A small audio captioner, trained from scratch.
Model: 12.9M parameters, waveform 16khz input, encoder arch transformer, encoder norm layernorm, encoder activation gelu, encoder moe expert_choice, encoder layers 16, encoder width 160, decoder width 192, decoder layers 8, decoder norm layernorm, decoder activation gelu.
Training: soap at rate 0.0014, 6000 steps.
Data: trained on drum patterns on synthesised drum kits, 26041 training examples, 11.1 epochs.
Rows from block 5 of the audio encoder of a small audio captioner, named by matrix and row number. Rows with one number within an expert belong to one neuron, the router's apart. Each number is 500 + 40 x the weight over its row's rms, rounded and kept within 0 to 999. All counts start at 0. Numbers have three digits each. After the name is the row's rms in percent of the matrix's.
Before each expert's rows are labels from the 100 clips, of 14976, where the router gives the expert most weight on average: "responds to" is what is common among them; "loudest" is the band of the loudest frequency at the time of the peak. Only what is clearly more common there than usual is listed. The data: drum patterns on synthesised drum kits. In brackets: how many of the 100, against the usual share in percent.
# router: router (encoder.blocks.5.mlp.router.weight, 16x160, trained with AdamW), inputs 0-159
# up: expert up (encoder.blocks.5.mlp.up, 16x80x160), inputs 0-159
# down: expert down (encoder.blocks.5.mlp.down, 16x160x80, transposed), outputs 0-159

# expert 13
responds to: reverberation (72 vs 34.8); text has "room" (72 vs 34.8); text has "reverberant" (72 vs 34.8); thin (high-pass) (41 vs 11.9)
loudest: 4000 to 8000 Hz (66 vs 25.8)
router.13 095:548489491600484561519525535481539458502545448443494421521529469423548486572557457540530543506451449433494494478458466472491521451534523478456467556538453488456502552455501438529506533549488498543434486422501538514548518442473513492545461491529413539435472473493531505526483525420542450482479503534544539457425472550475495519521464497514454539504490425564500524554460477452588485548436454530481469515520464553479469479542456466539478505493591563549495525522519451509563479518484513
up.0 069:466479470423524489540508478510473513513506440454536438527604514524508449437451475509567498481535555554461427458536498537517501494406471561476483470441518517508527526449509493515477524514547493534506524517465451472532486512512534505456447402463556491521558429506451591525537510478414522485559527460539485552487458566455571462468493525512562417525480573507518566452576490450475561487492478451493529545467510444428529492486495576511469484539477539487519470459433528490514482531513492
down.0 089:509476473552475508390534527470497520468491521446450507455515520387552475545537537466504565470530529452450537488532512481536524447467563525458511620455518515469485434481535517446478500515543478523518495542560467465479387524427499538496530518566512524522530502549565469594512452482498552460476491443568581479510486412504481511529463396527506509509507521474523454475545509505561513491505497538513531501506494467540476458501492467482503485509473424551560539421561537517479528466515517
up.1 091:455502551477459494570440480565568534542534470498511506490537539475465468519458474481500516458492530509483442539450511509458446529557488572482548432466501527511510501530466510502457474496499521489467560536515415539479480597500490489468434470440492553533506502524517526457473483551512417543538490468516596518472508505510514495553500574538546514559490516462452469434525514530459561491498522460523452551459503436456552407467588537536462520488479394538551496489427544512533523578534436
down.1 092:494418472471449503435462530496554469406544505486495541515500463480525508540496434489514542451502555483478490568492463516412511492491499499491491497484560512490508497441567402477460462429557568567490511496472476503483538553428503493391463427500402461475466456548433565537476563479460429496443464527526569473435475526477457507555490473520530532498488509524467555482486492577509496538503560511543456499476520526521499431459545452494502510535577533526507456500460468563492539503493525
up.2 111:464564495434507479442481569498486493532406424503548490542470433499446527491505505538515468500506527539532508509480488500478491528448483510483516511467549495598529536473491484512495518536441524492500555513477561473485506445515463445488510478484520506523489464476489479481504518491491434530483473598511469559498526416480474535485424498552549501467540553447447519487480489499422480455549551562468496550491455418440616532471508558465523573535468468501515452605486564509555464395549520
down.2 118:490519475455490541446532453479475520550442466475492494554460475481493525508473507532564432515525458507435450444580479571487484493485523527483521575511526539483554488447519464475554515544487507466529491495550433437490591499478482445454493506504536471474557500489530500616607558501569467533456475523515441462490438493469549484505500508552438540488439445539490438498487471567533474539565479520483542524495510497491555461558517506547525552484510574524525430485474586417505454490436509
up.3 108:470523461465505499507491539492506526519492515543503530479499519505474449479424525512567500430432518499469473491525537546477504531478504535480569429398508532461554558499513530531402509451498528515436564529510456491527446483559487515480459423449526536590491447454508533468550447546475470594530478503433510506476537499572539491495508503489535440516470602445460492464524497515472482445601497483577506536451559448462554464456561490476455529505475403444523481485491519470491516502548517
down.3 082:534515449492527482527378551465480555521520470503426480488504471520428473464451563471501496558531478499525508449470512543591457526523503531455411497518495462479500541526499429490518493530546488479492495518462482472514486561530433504550492587505546493493575485554468423522538465524566496529575502518549493531482597483507451502432498471544515528531490453447511446490494575470528490459534500551467485521508481630448527534490480530482479518499403496466526406481426467467495489518523500
up.4 097:496501500495458451437533560588441524486459486498534523549500476468518486497542494506580514466550496492494546520563503601487470536458548497468496523539516512415479502474498560467506526486513526397542534565529576408456463513491534479539485505469524440475520389545545451576580551527499563519564478498551509524488512474515483512435487419563500465445489471447462526500461482501470440425511448536544540490488478493494539515548546421480490498582477498543505523475494501459500553480482466
down.4 100:452509460458481430491616503479497535613471524501477512559529479465494495467464486456516515490524458529508420489471504567473540453475544492422512541521501538478424529467475598535521500492518485494529459570567491477533493480563485514499512497500506474504581487548562473511509491495534429477498467495468547489585433508498495522535488459522489508500473580462471423522521500491472512503528574445478450451389456434521583455465449511432439500485468451476526547535507570509457486468521542
up.5 082:507478488487433515501506517524498490476527482407470480484541512490486489495520474576518484561455533473555520453533504505485472494490381523506454479522502494541521486486478448442454498513423497504530549480531511477549554504475456432448545516536461540528432447551572560518458493541426474512425508571500496518435539487446519540475527430575537575511480453536504551374497543554490426498484484519479463487562554510486469517437482490500520464553537565455473476485500531514547463394505458
down.5 102:491560542436591520495562494518552470526459439478486544454519471460494512510508466525500446484551441356535449468568544520486527426489537506484506547497557569499488549545441480472518506557523508491506490523562491514451576432491485475527450459468500481492535475426522506615513504472470506491494530534569516489470513422520475503461488494508462471541524529489525488452517501518533478468478568502506494528528541528459488546534450524579507498450448603466474514518504503382522441464464532
up.6 109:478505471514499449523564551476497517534511548437437557445493509494505560465494403494610471498460568485475476505474545519475474511549520530562526444476476571464563538596549515556473440556488505450481499519536438502522497412500537445491430505462483521521481466520452477481495504549425504524534480467446469434479477504498571524443519436540513498495421528501481497449533532495502518433540484523595544551499564487538512508544545482545527483553499504458468566460554513481503551556534456
down.6 099:508516497511486452581432515465520479475550624495466511520517540519546500486486542432535528492493498469556510604448522514529542540495481495580477452512492484427513500475575537437431528499487469455527444552528544456543456502528490510598486500489502498481600482454523476500594495498485626537517494477496490558543529482536531478392470532488473514454515505487495440525537471461518488526522466572512487520487443505522421526522524486523486526542515489513515547518570448521476580472563486

# expert 8
responds to: cowbell (100 vs 13.6); reverberation (64 vs 34.8); text has "room" (64 vs 34.8); text has "reverberant" (64 vs 34.8)
loudest: 500 to 1000 Hz (81 vs 2.8)
router.8 099:551439479507508491455450510527563480566529493521554471529541491486509445503503503457466509462563474505447535569492566470534506555488445575444464489533524441494509532505514536495461470520481494565473445513497592483502438523558592562463434497496508503533484503496492512468445465510460488561543544486564518514398496536469489505574458448522595475590575395458456527465529468493455468499496498543517476521476522489466572543467504548492554452522439464500526521474512488504494557536580491
up.2 094:521493493543447467553483494580469476505472557497503547534455522479520550502467548520562483514618509467450519530492555523541502440444502501530490569531544533491473507530496502543596533449501563427469451494623506481510503528520586469548563590504508485475484503496541464578515466520487533472591462562470471522496463514508472502462536510534438495506493462424545508500536520410522519500482420466563475437517480492586484578549468496483567479484476502506507518472481505526480459475485542
down.2 093:500479491480447461514488559518562490493550432519499535558499494458492477520563446431555467475541548519521540505525524497491516460452564529404523578465490476507535505472474534544502474469514529389455477555575537538435560483456463539603552484520462472524566467474467484498550474489387426484527488472565523577521469475498493501514492531484483522508454521478508472546456487481424468453493526544444489493474541472491420565491544534427437481533567565518503506481498512534492554528501498
up.3 115:536584408517517506523506589528527478520535520491513565521454536565517481488507563478505522534496504541504496482480488427554522562409443426515500472516474517547465498520551532547461487535528508486519537442477520488516476538557507535542463498494540456528476540536478493453465458491532574522459496490438457488553477486585497396447476484418489555504541527446597535434517523472440455462500564490557472440528465498579511516507487491420452505495479470474481536540491549519472560473513583
down.3 113:593549495529506581472552566479445499486543458527441541520473438444492565584536569507412508517505551468495494545427471479522485546493494472504476521492484500558510461468545461488551511516479515483468538443506555491593549442505469476502461492470543514463502492421497451470514477478559556552476436575466455487494479479509552493578510483446514548445473521492527479494505473475547512465583409492559462510425498599493467454500485463499472481510490540455466551497530452463533499500471573
up.4 156:489501429486478481501503462458490494522431542525531476474605505594495492419409558513542584471474504538512504512507566422470526483434471483530514439493488491496485492495441458446438511495512481501527474553436484483569493553571431442490497549458524513513527565574513489452432475473573554480565527494490526500491607530462418509506530477517526473520474451495509514480473469469520586482464539452523469494523485492482578492469494565499540520447496473491575454450448524540533537472486512
down.4 160:459516464442547467470458492507462457494471514544542489467551509569494534490449575519498489493485486540533537557509525461460440532445467516514493515504502491467449472497445453531500480507485504454524550523468446458492489558565472500496458582489507519527534573549594512502429501499529518418456516545481537564538515469427426519548561512509532423515540469505510484489426456423496510478457523454536476437488483517428565498497408564535599538468433451523571464481468518489474506471458436
up.5 080:442531472543575634580490568454534507489523462568500510524459540524486555512481439473480534549513479468435504513533510512565507497511501442523447502402481482472492470478483519514555507555484464508529507467453456503486514530493465542509523482511491545502523558489531471506521476469537500511422472508503492446521497542551524465547446545420512533493501424458516524431406442465571507513568493491434551475550526495489480548520448394489560524497449394465553538498539517555481505494518491
down.5 093:507515498545520512414465496454485487468562476568488472500434487500498569464546520541510535507510487532481460473476441537561494623390501517550510490495533498477487472535483463505493456456496431497496424419486506414484481530542495478506535521556517467502523513483506531533513621475570536470474416495437496473540485562515565547536565502458488482485507573496534429478541476620533455497523553465501468451482532492531517474464494456471488558476517487526451493538477442469486445510442535
up.6 081:550537487570526547508532421457515492535489469495480464550472569500488486529469489489500454472450542496510470525467514501508481500452497477527516435452508609468499478538532498604495467514460435528510493480534489487647487502453518514572488544452484536501550580537492488550511448470506487502487455507455498501632499507571498550428553562531515540479465483469506558447575487464541457514502426489502511580490591498505567551541502524500459514471508482493505508468466584444500507473478499
down.6 083:470457497428575468492507473424478495418556485497513450506477470447373578490527533539584456461532488489536487479508466509519477505454466543469584547506523525514583514480499422553575519494497502545488528516519530495560587513435444537499517495484544525470498442493443518526502508506480505513531530569492530535472487495537501541490570461512501462572480547525436534491493568444436499531574490463442478480545511523441472552504532533548511481526536551542411449496443515490535476559503480
up.7 087:517553469478469402548508497484497614479496513447468588493452448502503513493491450441582516466470530527430487496457510441461463503566540517513447514497450552481525471562499474509478449462497537456488518468583511463479515468490596548513499546456488514503544491530515446554498425532433459514573522499502487445519463523527549472458436532531470515469478451474516520539502490436541466465549466440604463500556534488564526547501547440485533457474514457498446573538513514519463477456484553
down.7 101:451484499522513478474538469504507501507526460548442506562524499485440471530497529498555543495489517535543454469473526503460417421560468520377484520519476554565559457507437540372504517454516605470481462545544523512447496515547472493484579485544481476474612505452476469497544567485485463483505490497475518504483510533489498547475472443502514507450494544521540510571468489494521502468546523517452541469558412455451448552527488523423502525484572515480558563519483465466515507428517531
up.8 080:488534492484461524486521487492446404532547561481538510400449498556513479524530457497538506498440515509503478388486458477458523474538520539524556433465485463547547485510568500509423480490531486523490519519505462594498538544447420486471443499587400465468541554535487537472414480470531469528468515537480580494558514446516498502515608472620495533480493563514488483494490532518571561520489537505525536471471470465449487490483538480499493516504519520524511478446504484431549514486501455
down.8 084:473485478481498455525493451549455435436498507569511456485524514574448476456462506443469510519457546535486503517507475487446428453514475475530497465493465412466566432481497458474501461527481473430484502462447495441537445510519472438450460564468453521546553524537594490530440482411527471528553527451451499466519527444502518569482543475484460503566520450507488514511512446539459537469490494515575432520530487436460577549470491526480560545443456506465537562563517538438538492515489439

# expert 5
responds to: ride cymbal (100 vs 18.3); one drop (49 vs 8.6)
loudest: 2000 to 4000 Hz (47 vs 6.4)
router.5 088:508508522501435530492489512517523451500589486494546490520482503469546555492551511501439504493518518419525516464522468558484507568542419438477589459479500516457552445475503495461501488399428469550448578516479508464438490554418467515505463541534456519411522499492586498442506532566497487540413467509602562504480532496497502477523494474540453496509483516596515488520468518499520494528581497537440513509519531553576493535535482470521517465500578601503526536501511561499483508492513492
up.0 115:504515472507501431468479495517488495511488509591545486558467495544493520430481491508510509530534504497541537557515503558451521477421579541483572582503543456450495521459515519493496584518499546464518489491478567510417460557520433510533537483479581456546539551566519533480652537465530516448522497521495465540518514511494500512574432528506509536439423516490525470527453505529426498472518521522456500482471419480506578477453458493460435560503519465487474448532509530457498482414482488
down.0 108:538427481526492538490515506431541541511476437504492525573529447494529506511518519497494518524508478465506450500538533526492523432508490448488490561553445566498501447519444537446561520521487509465451484444510532503498498477464482507526488519543536523466506502514425542495448420523501500504507550568445417472517485476466506547479461434527492554464544508548461483571418488429498555558492570560453409511489473582476535421492426428434551509481575524470556491537561489508485475491501598
up.1 095:469511496501502488502473446444545555491486567474483505441573473497505389467444463521557491439499492440456478490477497498444461540490521533516508545539455546477509532488546513548480512497484543452455470468530440476549435442587471525458531510465497506523533524561521551493485431527494445457546513498478499533425492561492535514581539485501533469578497500496469511528490430489486523513514584487612494518470487418482608453466517526458453490456474486537523439430512495518570528535542417
down.1 090:490548489480534477490526560515534520554511464536542519515490452545498452521548485448515410533463575463528454523543500512550475526486511429579499443475525494501459497518547528512494475505487470489513560503467522512439499485469526509513522434469481460572532548536534473537575510545506493430476526477555418512478431465631464506442503490515481424437519530452506490414503471582486510479539444574470510501577478511471510593480470570514504469487514536495436455516474566444533505412505494
up.2 087:504520433464472478492455506438520475458517596516484486444479507497499503543448487515532548519537572531483517468429536516517549477424534529578475548481476436491518550476561514514480469581500545526476473470462467416490464478452536509505482485468506453511505602538595521521521496494427450465506525549466521503416509527465515538472510538565509503508595553484479549482544434461483438437473497489539509450500544482514499510519601548484456504506474497471423501461457575497574578459507512
down.2 082:522517504534482533485498525453485531515573486549460533474554540508461506580503584525488529510479506569470450482397522508493496501502421518510572506514538524506573505478529541611461564530491492537421476523488585518536483573495538525552424479512523522532512443450447451469551540512429588443500516480426518514518456500463502467510503516535470508554502457482478463488435543497470539526484489534497531511528476508503465481520488443480393542516612501506497429533461457431518511536544468
up.3 081:521494560469511451531471506574525482477507530342492529492487473544509516498537482470509414473466495450460522579505484524622457546470386556569499484494578538533490529607544488500501518508467520544509490494484575471452508478513527504500518497498481567489504476483459513537492533581473558502512485428520467461533473493531464481508512541495499477439460514500428562468513473505504493387509504529532496572498530530502491559515506503440486478543451471434535506495587508466524459520541484
down.3 090:464500540498531410478449505451498501539477559499563569511510476506448477490455453487478465448437510470505520501424524557501485456518490519447546503466525535465516474539584463513468483550486386487462475521502489470516471561510534471464515556462478502522439562544497486496457512536454531489539436513437427507505470453525528506500493544498501486562525459509577521580494541379521539463548476509533534497445481472597516505534584451548446457516468485550551472445559508428446494543504468
up.4 087:465504440515552552493468472462471535491417490536418399452564482527495517495486519565448507441516514539507470518487560485512482466510479535569492517482555468534539498546508481607491551552495471503473483509482462532553492535465451503441543440446521554388500596526506508404537514529512493502558428528495438525517488532492521512500497507492549444576455545418493492560488452470481538475481512478525508490449526517395507487445571532536497574507481491461549474521494516505517485525556528
down.4 080:483423505505542496514417521514502458445509511537511479471409458506514587493514541453451533478533513450427484533482509491526445479557485479414505517469484547492520529480503441507518539530528474454489436490451538527524458490420478500523480564443494474511437458541464448489585504548431550555490482532553579550552492438499563507469460544452535539509523408483541451482515503519467473503511497509488476583553435582574496545507457478510539457504539499473495532460503548587505445500445535
up.5 082:472493534495462493551443432450496559481528514459449475454546531467486481543464449439461456467480608556470512496503494495512426463604501556476537471544494480540544488619509548540463492448519475501484538506491480538442569506498554476460547456451485607458417476517491535494476574525528482552520474510538508477483559428508553511514541539504515519507539487496496469514481494539463587487486503508477513579437489454525527540568571528531494531526571512511492476468489538454500515593528495
down.5 103:514522442509443476442512452515585492469486527521496492446506538519524473529469552489502533430577458510498579521575461432533537384484540537415523536444485410463503482516460474538486464533520556510489428484564410485404493503516483576487494498534527458455498548497502493531482509496512480442585509504552525562550517473480464535494451533462556460472498507459529460535528470495515485540497532447517417450484471544505474452517535529523490470480482449518543485496485525583422528535454557
up.6 093:447499483571535564479508473430559573471500494524489447502517475582477473482444510510468466487515546555479473560490547398548457554463481498596435480480490490466538547498531427561504535540458501448440443494497499441522434490603517443492507492457493499505483517520529475488532482487494521555536403538462475472516528548509499505525542575477508452518485465453470485494542457461487520483494546460586462415508537479456538475456531524510505556469442465514537423498602493514525507542477538
down.6 092:460484482465501486522540492490474504579530507473499562472498516528486483447480473405463556438486511525495456495432518484439435502580459527519507475411635508461485564510510541461497494510540437506489508569518470496509448478569499493505497518449477507518431460391549470467487495540503498518483432444533448523539521444540541501472530521583519474520500530455538504451527544523475504439475492499581546526563478461471515466539476544555470425527425468547495558532529592531483525502531517

# expert 6
responds to: half-time (97 vs 8.2); shaker (89 vs 30)
loudest: 4000 to 8000 Hz (87 vs 25.8)
router.6 099:478509507448493453467538506478478534517576545566530540591489509502516558542528549466609559537502542465503421494570461550507531478450523476486518559471526543514478498444497531457477418419497456533504478445483491485414500553506526462492578451534493485502599522516499534532511486455527519482452579513564489488428462473497507518500502522548461567512539566527496494550458455563468474545482553490457462500425478496503519382512481503454517495524454520445510475519509490428511510450467546
up.2 102:548499441600513477470479462524514475475537543447485551479502560495551525456585543447444474474543558503480463531564477484509528477477482466504530485443538489568517488489513490480553510481514472534470532525480581570488476587465545469602422474486501503543510527552538459491542522478537578468417444505490521515533525591497545436514444518500488494419461475493481536501489468460513503467582456398480528430502459469544470496548498480486417508540518501511496524473575490528535436485517468
down.2 093:488522505427486546468437413572521551541452513554481450533457547460454519539487494524505467479502516574568469484551493376510523472514519562502441432471431498569541514529451465459593518596481537515501536474451509452483500574513456469505528467518437504465502485508457512457507487506541475499523490502482478536504553529505569542504497473517434453431465530561537532499500434528557527496480537548441588455555482513509477536514520482490542485462509513529435432510530456503558459533481550
up.3 086:529479552530413431554409469576488568501517537464457510482497500422374510472457426492471443485481514543469524478527489492551470493542523544511506494447498489501546509496525535473504486523521445487512591527598466557489555443487513496450522453507502516489549525507524531515493512566460523449451466496499536473594491363475539535493550571512486478502409427526516502482525514487514537512501441548511490540450534464528474482503518460450511508488529475504468455511397516536488505528518466
down.3 089:460513464571451423474490509499505489512586466558473414533500615518529483476524519438462541481493493503510514520502480514491420489468494569462476538487460464488491587549511400584481499622499471456488514444486455481487483544528470470532515522511479507486531511503601473473597453508470515537497467415503537486507521501537590468489525464539556458556503453492444470442475455527516513455508553427474466519471549502484579485421551507569531494507482500514510468525497485479503511532508505
up.4 080:468513441501521511516469474486501529507522488489479540490490491537434480498419465535516558446469505488474488392452557510431425476491518548441567481489448556470541482438510500524439531438477567435487420507492417508471542435556579518480453511454478520526475499435552521564458472463510474496540480563491541497527496509558480530515429552511526501523536472522527499528485477440575476530512433530589575508522505539449486515467588468526500557470464516574540496499448520515504549552528455
down.4 086:452539476463558493475463534526495495527486502574466456545436505431436488543569480455480493487492439562465565499546440569492502465515530478459494430475512524525487526548448438488539441526421452547497499499463524521557535424501418497492467569472515466544502559431463503538536510473559463497457467468530541473517513509449561558465511530503490468437424466571480491434572514484508480443526488492486537471487521493575471483454512407492453487503497550493469436539502519485518523586485416
up.5 106:539430530487479513520496520558542467456540476436410471462500543423524482489601478427443553513548472513444517468520494514448521481452555493501496504517500462571467535399539508517528533495563535606513525527429522501443534499428502518488533489518493501475463394443433425505522529560505475530475400488550506499477535537486554504514492454479517514476494435517459501485462524541473487488486457579459557492547475524501405511518500470534438448591526539475487504499493486521497488489516466
down.5 095:482502503473558556471496450448473470538494531569492474468545493551486459457439547523462468439473459540530414528461485458466486490487515497449489546480492502455459449503490462471493487548465470415468447510497488462516517519457468440542505460525516453548545553486535598478471530452565488463442468531480492517541460520439481446561563465523525530566529557521555444558465526486500520556496511516450496448434465470461554496492477582512571604451486483493542465511422562478530410530508525
up.6 107:476552526495522519551526505500509519546529455478495516413494511536432437459484450519473482510507535527460498442450593450452414541537436578523521472471483505491564560492534431552514526541484523472436487534503480512573485455510519568443498439446444496497442439506526502515474538489462443518487426502509540509476482525490541527487512513498562479516485466434514535481532560465534536497521407476526562471580544470456498517494555556544415517530443499532482498424503505508585510521567425
down.6 091:504428521527497514537439514472569444504562469492413512425508490504585495465553431446508440498471566515478495544475466513462563498484446456527479495507551477506562504461553518611468540479503382586422546502461487561491492536489523465530472482513500483459485501484482531495543491521513585542499430462532542532512514512478419511556390536426491522470480474509504495453537532566486499510507484503522483495515502538450483502429573447528530545528492486466451512574495548497514462522466496
up.7 108:556463462511456489482514528489442455565517499462530543500547469492498478510521530440546588523515470526520464533431492497512485452392495493460463525520480531486455448434463496502547464491555525446536483472539601503492542533501539555599555511547528425501521532501555608525509487460448448474506524541499473559475558652515476484490514490553497443479533496509479477601454453518444480542470477481496481428490439521513524497472470539457480538518483502437561545507524496477492497482471504
down.7 110:489470501459478483515522424509474489535480451486471488531526442463486534530472454606521483512446418512461477465457501530488471496538568501487460622506603529505492436485539530488510461485484498508513462449521428489524542500517525475529550517535547528509580465456486522517557562453543575485510438511528478485501501498551439508476546481465487556533529601485513515571506507460510470526528476471491416463435444521559515527532506467484508522492505485435574503521506464444382414506466558
up.8 089:472524601544523548546522483482470401456510466474481458452473514483480431428483550527493494526441470560469608435463565487477445511490453571508551445564489443470535546457543457513467522468455521577491513543467513465563493518542528484467476495464461557518463530554504492517443478499469476557532462474455534408505479518486521496519509499434525545531471440501474563449496545507561533484503519512530533513535541511450530547490499551568532505494523502528546508450467469584579515526575461
down.8 093:480400522533485511471528544537532469465572489520423474480484489470510538496456526428498474541435503553542543463470540522519493521512444526572473459479528437481500538516474442521491501471529471588557478495408465480494463496509501504419468525504494538514530543538511518477390491501578580549506454554491520508469554453509517529504472582388467533535476504499478512494527539514529483437398479540549504558430585508506522523513522514552536516506518559544507513439505422518471452469467502

# expert 14
responds to: clap (95 vs 24.9); march (84 vs 8.2); reverberation (77 vs 34.8); text has "reverberant" (77 vs 34.8)
loudest: 1000 to 2000 Hz (61 vs 4.8)
router.14 105:516442595541447493573485543516507463504436470488508496534504495504493452512503517546515468564564461486519526472495499547548544460511500531513515538576514573414521495525500556529534498533522557498530435494518504504502529545496519464538463586466428479530506510524513466490460549514462455456554516487513422454468450542451503599508457507492481514428502461486432505520488474511538493459476460636475559434419507538489505505545521435567529434586515449513475519472458481552565535497467498
up.0 074:528430508508436524472526464459468398498520539486479488450475445458500434528532502476538521505513564539514484488491481495502560420457451516484499502444527486501512493464534440487536535534414472525443519551483485589390524519450442502533496475438443511471530511518558530485532426512550567519517524455543495494492498514503458524485511489440532567529409477544452493496529458504500548465469500468519427549421574562501528511529547448500473498476512535418520521528507460560495604537567518
down.0 095:465576465460508545512414510491519530475560521514526489483461553593487547528543467499500513447467490524506508528509524450446532500503517477550436477498447437571469459526520497539505354559483451574459518544485444461494466530515436545544447486525521496500527503472496480434495552460547535552468487494503548414465539557509566520489555483508527486515547493487565406516527426540484541498524465474510494411533494473524466497452500449526525526480521499503508474441482571497546478604453477
up.1 098:490464472515504527498508445482524449524495507591554544471436550510517491422499529424529571461399574561574536545422477477481493447546532454514532419497463486545575480522481558440478465460526462479506509508504570496539457510486464540519473492500504498585511562510499543444525477500490488520455520419469559484483518456568549431516608524473542510480464537503542541491544415555484438496533556462546486531551513485461529496461489474479424520467489546486507516481533472505505517527505547
down.1 094:428512505476553528465439469513463532470506507490477499511526536539486384492479525515544524447524516523466571512492545525420528558531463556464483486501417501469468500492540454463502535499524471483474527519496519449578529446513554557478535471468502597504462447508474509523426451541502541468492453531454489482491589482472541561474486484470491517499470522531502550470436488460487531497513650522465512555485538462494578455483522449485545518476571528621553508451513534558474457515474469
up.2 085:505493498506445482487509517550535503530460502555502539576513485519453473503474448560613431540505464477483445514562533551510552430493534561539482591485500572540456504485490518487495537477498562497502436476604504511407541483428486484507561490564473478517599495551411473529474516435496532436501540504534503463401444542461465514502498441486492440492451494481436478527456475445528443469531568495469541538500457469502476481523493512444470462502524502503492481499500537478490497417529550
down.2 082:570515532512504487532557467475460465518492452528525545486486479510521515563493545469541561543445415505458517471522462531594474466417575514494492463529434515494498432508474523488627509466535593572520503477416552559492501492504508445528495569499475506476542512519473581535527494435581518479520498541570551517498505528461473452506546468547550446437515541532512550523495533489555542501472502509485487492457494495534482423508469521511475411440503460529506511446540435559537479504470553
up.3 100:520498471471513507529539518493507489554542565521564521470452520541572481527474495465523508469437537538531531468409517461537498442507484461503543493540522439536518501501513507486460483420496481541482543531510565568510510539505489520550499498532518485481517577507444494485426506475428513512478521465478504588522537533538394472450566530515466526561496529446524590503504562548463499574402436478434565464561431529491483493550519453471516479454475555424572491416519505509502467462488455
down.3 095:531538483534470546533471496490489477542544417472508483562534505537478527549469480508469466592526580490630455526568456444494434437538499505569508527518506498481504435512492523552540484577441483448569482451492417381500483496487490579458493485533526450475488435456477472508516554604492511474499566522565501533459479458431516469464541507491516499507570497489493430474410472505486541461434507479472480464523480512467534478532507524482519465458524514524483495511482473453487530523472550
up.4 102:483455550469451546493536570570486456501503474530473457462457532432474457439489559494472456548460485448500549524481383577507459487538487526557489467487452458513475425544510527469557522548448517533573546508487510487509523496476471521467431471459498604512428452454489512526434529460571502521469547456505504488480499528527583490515487486390473551483495493517496504481529529552580498478475516567465444573491606517465489482522480503472496474516547473486529506446550433496495495554475480
down.4 095:514503541475505543474457544538445469527481462468441468452494466582501546533494496496439418485564521535487546445555503501489539516594462532565441439558541460491464489493487504579530439568542503487420459487485458481514532411527472532459540511501507467474468486519527486482460541500522480556407501494490463447463497426557522535501496536495462478530515501607481528432544557495548505492480521497494446420450467517464437481536501431549537517472490510570560503497482512509595493521559474
up.5 111:519626465550465486546519528475516547517486536457442511522488473538462586556502452534510450521540535515536575504557531467463404551503515456512438524507476520433531506530509511527499459483463444435502457486534469452554495490481522492481525506476445471461504476528471401528472512540435484508570473531482472535504470519498464555480475437541484531528480469455519424500498528458534477503473440524586462479527479447545487622470465509507613480494457486525434565546496480488461541542470468
down.5 108:454474465603474520556526467452510501471533528483567533435489464463515527466448459567579496452487623515454513565447574503535546507520526461427511473492501543533529516493500490508432460526546537498451498461524495523461449522501521529556534471538505474499506519499570479507508489530471521491538478520471504555525532488599520473492538500612490442517578482490485447511559553506450499576477521474536523493508502491564421572422512452514543538509484457478535449580516538561490503460549500
up.6 088:382500436518565563503496492471453511529525531493461447412483583488480482487498477490414497475494508513488484479471498505449514499565354523555532505436514512542512623452521438452479508481484514565515548551440515538510484519469479570505489467482437531455480455468478512477458491588469512528506444496470529508485505460499557495494529522506541514518469511482516472435525505531465553476462550434499534570520498450442497480511486558480476472446547474533494547484547515550515477553587441
down.6 092:568487459475539519477537525521508500518475510549434524452432502569537475492406471506531443504479433504464460445550511490534584485501509500483559537473537557462515471482532541473494497489518534527458469559491503526494372542538478418549551524484589494602566502530517478445535445476467520491466491502535471521513466527540401468469458524477449464488537556491532496551504537533526475497527492508462533538407432467423492483504542488516429561455497503510448531550514541450493486478512572